From a checkpoint of a small model that answers yes/no questions on an image's attributes.
Model: 8.92M parameters, encoder norm rmsnorm, encoder activation silu, encoder moe soft, encoder num experts 8, encoder patch size [2, 2], fusion encoder width 256, fusion encoder layers 7, fusion encoder norm layernorm.
Rows from block 8 of the image encoder of a small model that answers yes/no questions on an image's attributes, named by matrix and row number. Rows with one number within an expert belong to one neuron, the router's apart. Each number is 128 + 32 x the weight over its row's rms, rounded and kept within 0 to 255. All counts start at 0. Numbers have three digits each.
Before each expert's rows are labels from the 100 images, of 14976, where the router gives the expert most weight on average: "top examples" is what is common among them. Only what is clearly more common there than usual is listed. The data: dead-leaves pictures: piles of overlapping shapes. In brackets: how many of the 100.
# router: slot weights (encoder.blocks.8.mlp.router.weight, 16x128, trained with AdamW), inputs 0-127
# up: expert up (encoder.blocks.8.mlp.up, 8x32x128), inputs 0-127
# down: expert down (encoder.blocks.8.mlp.down, 8x128x32, transposed), outputs 0-127

# expert 5
top examples: large pieces (65); warm (40)
router.10:140162112087108142093143130085154149170165137120156110118138138195132174172082167110028152160138140098184165176095140147059114119172148152181180094175103108096165143093138138085133167086173108146109141135075164177164172132159153108120114106125145108190119118148147106165205103117129121105182122112149127107119121103173117161133091165158130144211111158141127094137081132118125154131078
router.11:171121112128134152126132095112152150156091060128187162112133103146116128186107154110021127196126133110157104225101123103154132122117144134148164151150130105108110143091098141131131172118139104107076110105120155141158143151145186159167166110124127103164103089149129057182146090129141150143109118113142102066115161128123093165131070180147156146212125135105147145098136149109174134146028
up.7:081159180156131150091114119101182202129124090164132153108112132066087113137148110063159174132040155130110121101133158175118143131143182125098140189108104150160079096140108129157127125143145090152145147153114170134116211132098096121088111107211166130111151082091101177130158132120058114125092152135137114163177132172176121126109107098160122116089146138117048108117120169128151150139073
down.7:132128102110128147168087098145130127145109119057220102127188142157060114129172111127149132098180122147146065177102060077159132157089144133150146157134151087073148172120145095120165151134137134112137092117126047170127116122184151182123088126108108104117165097185150103128116145177163166087138093153141075093074180149120180153107128163112111138125102140115137178112094096170093155154158
up.8:132126122140095030098137154186103068165135134141129114114144098129076124192166135177132173189178049078161173153142137141107115197075071137108128112160107147065162127092134102135155118106109157133163156128145127156141115054155138147153118138153083114157151140180152110170103209138065151101108165143068127120164150103129102122067101138125110128123119116164153125173146127156130122112126
down.8:089140177103159209148147099074197132085126121156122104102114132135135152077052161107149079125057181156114097092036103096094130155113131138092127164220130147163100141144089128127143137118146134140119097125102150065114084130126108113110157083083118167120133137083171115099130093147124118134114093122135107190076104157103084074182146152084103082124180154108119118136110149117121124138154
up.9:148128158096168115178157135104198140144134159129151064077073146095159093134143170130119115152151102088159128158201091158177123196122090170093151118104120197119117165127155145093072134104121127092076105061142173121127111129174126130088154132148091135141096120191135088121196107063169113191136125133110066148153094082143122149129139115101160105124164177146154134110160104098136150166090
down.9:120175097170134160108113145151074124187089097078152189140111064184096137119131080136157138147065129164109088131051173127134158083141105088164098064146092117154127105096129085154182104104141116140104162163089122117135137149133132123131162132120163120052165110096111092117183091135143190135107116124135158108119107092128117150158144114135120160068095141127102225153087161125184151094164
up.10:153096103143100076106157169165120132145103108146177162102078085108087123115106123145092113153158083102134123093180118130106139201062127122130164133180101141074121126100162108118164166093101165117107118092147157147096087113120155172160139151126068055121125111168152112134091187118138139094166153098083086087125112124087074103123126168120074114139018116132127187170116111106159180096122
down.10:080152135069161174119102130090164093110142155153085100134157113143150157106079115131174102126091182154129089128092179094132087128159099141145084113103136117198162069127068097185126094109147108186126142153127145058098100141196112131097130157107151144150200122073137135099167115165171151169080101131162144180123099088117151119138132102106119067086160160114173146133088139118060118152147
up.11:178091107151051125045199084128137065130161110119108118114104152127118108118037142139125122161062162105134141145098197099051149175161119095156131133140132123170206140120135188084129197103143116131117170094116128146134151130193134214123104065110117145134128134160123127134133142120130125107121124101083122147130140109155125126164190138173124173107165113130145161162128090147147148145151
down.11:068117142103151149154068110142185154131128190150147122114151109096108165112127080147100156087138110227172163089131074177199066149111139167115130150118119135161122107166144105069158076154151127122179083177186175130130143145065137021104120107189118122108121113143102110110103124118109089151175090119143126119144097139103108142146140119146116092122084121135145092074091143109158109131132

# expert 4
top examples: pastel (54)
router.8:099184135117123138137086160106151139079171110189132114095188192162153092138127080102094131135165190154120173157085118189123158101177127168092183138178113139122119120149088140161165188113156110186127101154056130179124151155111152082086095126138174090166140122074144123126165078110123131138201138145147159160135134111144168150174047177162137113163092152133140129136127136134158123104139
router.9:096192120123126147157085171112140142087177113196140091110174199168147095127122070093104139152168192159126166150074110173132175106178141144103183154167131155105127129147077162182150191131162110183135106162062123173118143155106148086098096103143172083172130132084128119125150093103118134148200131156175152166140122102127140138161066188130125119150095168128117108119138149129160137114144
up.7:094162185147143163121099147162167177082116079090162164101124184105106161087160107138198145178092088098104155087131103137128160195146152084126169171138106174078168115146095159126084101118170091133133141175137166090117127115145103162091138074056130157139119126128074167138091172139169121125125187147106171119146110122166147182090124116113136172120078162098111129119152078176128094150173
down.7:127095129109087131164162168119151103191146133146116127115170068076162177118112128147080141152149219154146137152117110122139120099123153187099126125173157082119151097142154115128170145151149165121120116111107117079097101157070118100161137223200152117119084126172093118148179154118100156130142060122134125144086169072071124123118137137073083047130167101105098078133121152124143164141095
up.8:106133064134167167120112102118168107098225107096116168086155104197183092158158167129102132164169154081130134068127148097125142136159139131178165085183100093173151193115147133147143163156112157070109153148114154157155108087101157118074094155143147095141137130172110079114099098163101093096148120170081203146185113095161147129196133145144133145137146122141111117135067138109132122146102
down.8:117133210103139155132126098121138168114096113072139092108085143106090181169167140152152107094054122124148133195114106163070141097124168131103117127117099152079110087153159102125147120150150107162054081085109066114115101166165072138182152090151102179139161154110100175113204120114129080173162150151126055116125160152112126147121142105077142181085107134109117110122159185090131128129108
up.9:057152152130126088139110079175130163077132154121043120088116160130174150141069149140106118105063124150107094141114176047146149134130107126117158100071162111156067103107171161100124156107117104116101138140135127128154089173096159092132096158170129088104098103164126144101128113122180131096121125143107065148084139137136229144173125166157134079164213127150169127092142151112128107114152
down.9:129110123098087144153158219114134137148111142154175146153128105146016134184131098159158166154155133081125107130131122175088180143160138101168100165183056170104132131141098062130134152136113181135147153110089117139064137109141152171157141087152147172150118118125178081160146154133077085131181108152129169085155083148150115124143154104118093160080130133092150147147144093087162163073129
up.10:068157156153179117109069181096182093115148148130164128194140100071161150125113169129153140143136137108093170100077140125126111132140172146180146093169131146182157172128128180142101175147178133140096088064126038157131113123092121118126107107105129175132106137165135105110138114153151085165106151174111153131113147143115174096180179152082129174112091113119104145072173052102123169155165
down.10:176132142142068127166144091132150181133115055115123175058171181168136157160165128168072135111086092123170057155176098146129142159126146174090094088126130134093076147147112117109097087117120153111147156132112190118180119104102105134145115161136089133140139137091060115104173173104117141135142117107186130124155151120127114130082127116108155079171107112064068095187150156111115049144106
up.11:077112122118117144126130119168114152208092154110094100151092112094107117074147044186138124122124129180096144191164137167141092099074136113117135167097089101092133174190128091085096117105079146139175108139147137079086111150150083147138125119034117097162118092102161128151113089097119117131075118115137157134107061114112122102166135118144136063136196133197143125135151125104111189142098
down.11:090146121118159117132169100163132128076107117117191154128152165169175117116069201071082126158106153079160119079077159043152167164180103105117145114144175105151099183116129124204150125104167144132089150168096155162175155097161161088089119127136203181102119141154129122193142169130105120102164138113163150129146111128142137140144100185135106132108095090111165145137163089157108153163137

# expert 6
top examples: vivid (68); small pieces (68)
router.12:168115093141067145111156116129099122093130043146105108121139142072082076140126106120149169119112130129205150162112195170127105134121135135150063112085164135122086137140111158128120167146105102165091145096131145197133112145166082143142078124101165151047079131094102178124101168128129098140134132160177170114123108152135063195120118076106141142093175108099127085135057153155170149100099
router.13:151121113106091151106137148115119108164112064213157083099151143106138094200060125151158133094162117096172158141100158119104157123109191109146164089127160138127098149188088156127145167133152093190113151119129141171127068155155091106159122062086172172126086103073166203106101139118151124179146125100152133076110103124117107167169125092111127155102209129161151170112146154137119140130160
up.11:118110123087180172131147137108096141162151177167123130128146062157148116132121049067083104127180110157161091115114071185149173150123055143074175164129117107097176102108098131074181097093128127123127193117103142054131063153123100116142176146150130168120116113110165154094112161094114082130093131166123105152107123105091101109135101139113165119138099123134178103047170130144137121119069
down.11:153149163050057106145137134143152072103153151076141104121147148154171180151138139147139152105163119067148158092100118102084091106199120130151130155161118158147095114114154077197083136089154137139132142131085170131091162139145079117160097197135126118194139124105116116115135178188099170120163136108126115135132115156162055174078123154149136168112178125052093112179155156126164113123151
up.12:176109112128108197121119149159157107110103126162146123110100116087160188208152167134092080145102205117086097111082146122106085106159073103154136119084140107137106157151185064128132106148177127040132132165154100156154180183127097131121140168101146144134099143144187099169138093150166090155115173137079088136108156132090119130160086139113142097119173117168196157109108167101105106099144
down.12:111126169110146118178138117120130113148145121157099141136149145154160109139162098178147191097128118173158134093120155184084118146085164125123135138199093106102168092093090140106130139160079126221117135152100101162149107150097117175101115059115057114098160091133116127156171155135120115079186161128160100109118138093176081142157132095112144155148059189110111128110077068199146142101186
up.13:148059081070128112123133180172144150100124131204066075107150145163047138103139107138159136169140071124094102163205108110086109118148079185127135123116096164051143111124123089165149104075153142134120156128115126102139140091156106125122124134119188161089085138177164161144140142147101043182145102165135144103117108127103123098093129158105150133116098153134156096105116141078116104134059
down.13:140164091093058142064109101157163100111197130100137183152090161151165133100152129110139098164151182161124161129133108086095091138168153136115130144160173095127103082143102118059062147182099122095135122113076098182142134176144143100135149152104070106178125124106080103084169146128159159097180154066096161136141099096155097123095129129156134147132087126121087138118138166174144050092160
up.14:105117062076163153101104141160076146096109147152124135166091128162221088121102200159108090107120115153123141139138184177152064181157091119112101222151155074142106174086154097115157106120136119143125083156137107159141073154144144109129116153123183106090130151135139135111143186105188132131143137094114159132113130054104190080140113115139115099146061103130127115107140114154100104150175
down.14:149170107143116113074099108140152079138127093095147109098169139097105134096188116101189147147114123120145135114120140137095135048103109107109151084103113140134130129104118135136113134132128066110117194125128118149052106077088141181155098047133085100141175116132097063137093050187076114091072107055136138106154157093127114185181159146103152127124121133087064118101135107117072109130130
up.15:100139168081044141096103167181120092131121119150102125124149125133151160164159143123166106080140101153112100131171085141079149125096071135098174139140132122120134130131113092134135098077137070140091108127154092136122094142177118104132105091108119126075127152126151117162199191159085107126100113096113163157159122064041108084084121172151160120185103058174118145029105137120154150120137
down.15:128104098094105115128095126100165092128193167149149133145160117170104142150161185139146084127134205124107149117125167177092110106158061153157105126143171181117179127084125090104088062122122107182063158150101159140128104095136201120100160126105126091133123127148156157136043101129185128099202137099119104156072080150116110171150166134143157156079168167139103141149116122170117089094127

# expert 1
top examples: large pieces (76); grey (44)
router.2:103136107117177072146111126142078119174171142143133159151149138173143117131161084139088108121174129120146143127143093172122178137168195104100214111171093115056113193106121129177156184133126101183146125188109121133089115115128113087142119097068144100160126121112170117149113089116150174142115138140169085144182118093141166126121091180131089107181106195170120136095126181075176131099093
router.3:129132090192099150190113164114130135109121098140162142119128156121082112114121080091151125137081171169089134153128149199216090145131125112129162163133132130075112092189085178118098179175035148167141124129182126119093170178081138124155130102126161177135119113085089051070092107106135119079171170151197142120081148135099147115130147149134121104142127111116146102098111121133164132144151
up.11:145187095116136134108099097136168105134140140195123228169192118116158119177067148136122117138124125107123135098123112081130117192091118129141181114160130053177139165107120027117109127121127171133130170136118119105144098091184121149149147190112117099159144131200087135151071117152153154112131134061073162082163079146144136136164148176153122139112118111136125157099124119128134108196149
down.11:116124145141121148126177147108121212124116114075177106083135199135140091156132110129054104108112160169135120122080135167122117121181137149049163123106112211139115148126060127149121146099159108113167135170112159064094207138045187110073125107172141154103123114098156140095177121124124138112151172147115122165112130087123146100094128137113151064117127109079159089101149130102169154124105
up.12:142125110144080123118119134115108146063089087164128167135130149128098180087127106116102080114154148016105135091103095113083169076156117094087130153106153127121125135126122144133118166169102098161134175111116070142118148119091103092114117124179188110150153197164087170122184098045168141130169134212186149148162100104158128172105171120133138140161156138136108072154090153134135096134152
down.12:148105127096138092169152158144060125173175155146122080115118088139156096090151145124176181128187092151141121163162165125121048064145128133147092095136066132095153125127107135113090146143142109088134084136185076098117124086123137172176123119104115168160056055121173085114129132117127111116167147153129106080069134128083097166173082107109068112166133105134159147172114174101140123076109
up.13:145109157106124118110136105137097115132165126107150112192111191082113085121169071158154100110173121164170061144109121129147135145099118113121182213130108087103209190113095090121119168150120063150143167177117119163191134139182105201155157121090107156186183107129106062131111130100141096090138139092112095121137182130135152114147190147104117153162153147179143133103103101124150102124142
down.13:090168087117075081138139148175102112119116132227119154119163064111132169147123211067133119100066151149111205141182092115103097075169126147120123065136125150125075103143152107108093085102130184077143090127112165101118133131138130115117136159139093108140046110165151148114158179162122161107097112177123171108123094096122118142143090171163126115136168085155160120128153144165146134104094
up.14:160121115151033105180130109115209148141100068153088151162167132113143110146072152152092110175133140116125097183107161135167165125078124088141129105113117120196135132143134137134139139105162119154107143095126076117131143113059109131130111099069126121087071158106175186183177077086098110121163100147199103110114194130111158175076131140135154143164065148150139119111152127126149151130073
down.14:125073164125158086054160139124091061121120170148181123130108121123090137119157090113131097136118098081149123162145176143138134170158124201117173103136142111083121158160104139100112136171103135109120113185126140147167151153137059198167113124152143119135144193106101107061107147049137165092143126092112154093136047121140139095099114051128131121149091164081143134150137144131059076106151
up.15:119118123100132105107102115122173135162105148115086118092110080120117104107103099195143096100171100083145184112139110102096089131178158069126154189119083125201058059108148070134103153124138167225117136130125160119097092090160197149117159161114109123087131136164114136084092131117125162133120177162132083093169107148146146133140146117088100139135093100110190194116165136089139153172148
down.15:153154115159151189152075193094068126109163107149129068175135163164102149117087077079124211166152192206135105165099173110140119107088147114107134118147173149091171176110068135146102113133076081098165133093099122128102125141185120116152093130079127106085114153091142129138113060117114131136128110087105139174118123169120100100122142097177165099097150147108075112118137133140189138142109